From a checkpoint of a small spectrogram FSQ autoencoder: encoder arch convmixer, 11400 steps.
Rows from block 4 of the encoder of a small spectrogram FSQ autoencoder, named by matrix and row number. Each number is 128 + 24 x the weight over its row's rms, rounded and kept within 0 to 255. All counts start at 0. Numbers have three digits each. After the name is the row's rms in percent of the matrix's.
Before each channel's rows are labels from the 100 clips, of 14976, where the channel reaches its highest value: "lies over" is the class under the peak. Only what is clearly more common there than usual is listed. The data: phrases spoken by 400 fixed synthetic voices. In brackets: how many of the 100, against the usual share in percent.
# pw: pointwise conv (encoder.blocks.4.pw.weight, 256x256x1x1), inputs 0-42

lies over: /ɑ/ (28 vs 3.5)
pw.191 089:118139162145147108108141145136159111134158146120116115113152109109170105114160118143125106113108159159172139154130111111100108103

lies over: /ɑ/ (31 vs 3.5)
pw.213 097:131124122156150129128147125150121143148154167117131129139140147130169116129143136146154145139136133128139147145146137126111127128

lies over: /ɑ/ (27 vs 3.5)
pw.200 116:118141161146138107108134147134159113128159145127111112114154109106171114113149117135124106116107149159165134142128109109107107106

lies over: /ɑ/ (26 vs 3.5)
pw.155 079:127128125146155133131152129158124134152147156121137135137133148135161123131150142148158142135142144131140151154150141128095129124

lies over: /ɑ/ (27 vs 3.5)
pw.246 116:120141160149146110112138147147157118137161149125113113121156117109173112115153119143129112119111162160169142152135111111108110106

lies over: /ɑ/ (28 vs 3.5)
pw.143 113:120140161148147112115137146143158119137160148125114115121154116111172113115149121144128112119113154160162138150133114113110113108

lies over: /ɑ/ (26 vs 3.5)
pw.252 122:121142164148137104107130149134161110126161148127106109114155109104173112110147110135119106117104146162170131142124103105106105102

lies over: /ɑ/ (34 vs 3.5)
pw.135 099:120141158150141110114125145132155105123160151122116117105153103113169101103150117140116101108110146159218124145119111114097109097

lies over: /k/ (30 vs 3.5)
pw.142 092:128118115109097121120098116101117117106107108126119120120110112121102123117080122098105109123123102111115097100110124120119121126

lies over: /ɑ/ (28 vs 3.5)
pw.178 129:119141163149145109113129146134161114128159148125109111116153110108172112113145114143121108116110143161163131144125108110109110106

lies over: /ɑ/ (30 vs 3.5)
pw.183 118:122140161149143107109136146142159114132162148126109112118156114106175111113153112141125109118107156160171137149130106107106108104

lies over: /ɑ/ (28 vs 3.5)
pw.234 089:121141159147132102104129146138157105125160147122111112113155107105170102106152120130121102112106150159195136138125110108096103098

lies over: /s/ (30 vs 3.8); /ɑ/ (29 vs 3.5)
pw.53 106:122137155149144113114136141150153115136161150124115113121156118111172112110151121143125111117112155154160136149131112114106114105

lies over: /ɑ/ (29 vs 3.5)
pw.132 094:129124123157151129129146126151123138147153167118131130137140144130168119130142136147152143137136136128140147147145137125106126128

lies over: /ɑ/ (30 vs 3.5)
pw.42 107:130121120164144127127140123144119140140161173116128126133145139128176115127139132144145139135132130124138140142138133124111125129

lies over: /ɑ/ (26 vs 3.5)
pw.209 108:122139157146157113111146144151155121143159148124117117123152119112170112119159124152135114122115171158162144162141116113109114109

lies over: /ɑ/ (28 vs 3.5)
pw.29 118:119137157149150109110136143143155113136162150125113114119156114109173116117151118146128108116113159155161137153132112110109109106

lies over: /ɑ/ (30 vs 3.5); /s/ (26 vs 3.8)
pw.54 113:122138159149138106109133144137157112133162149125111109118155113108175113108148112136122108116106150157160132142127106108105106099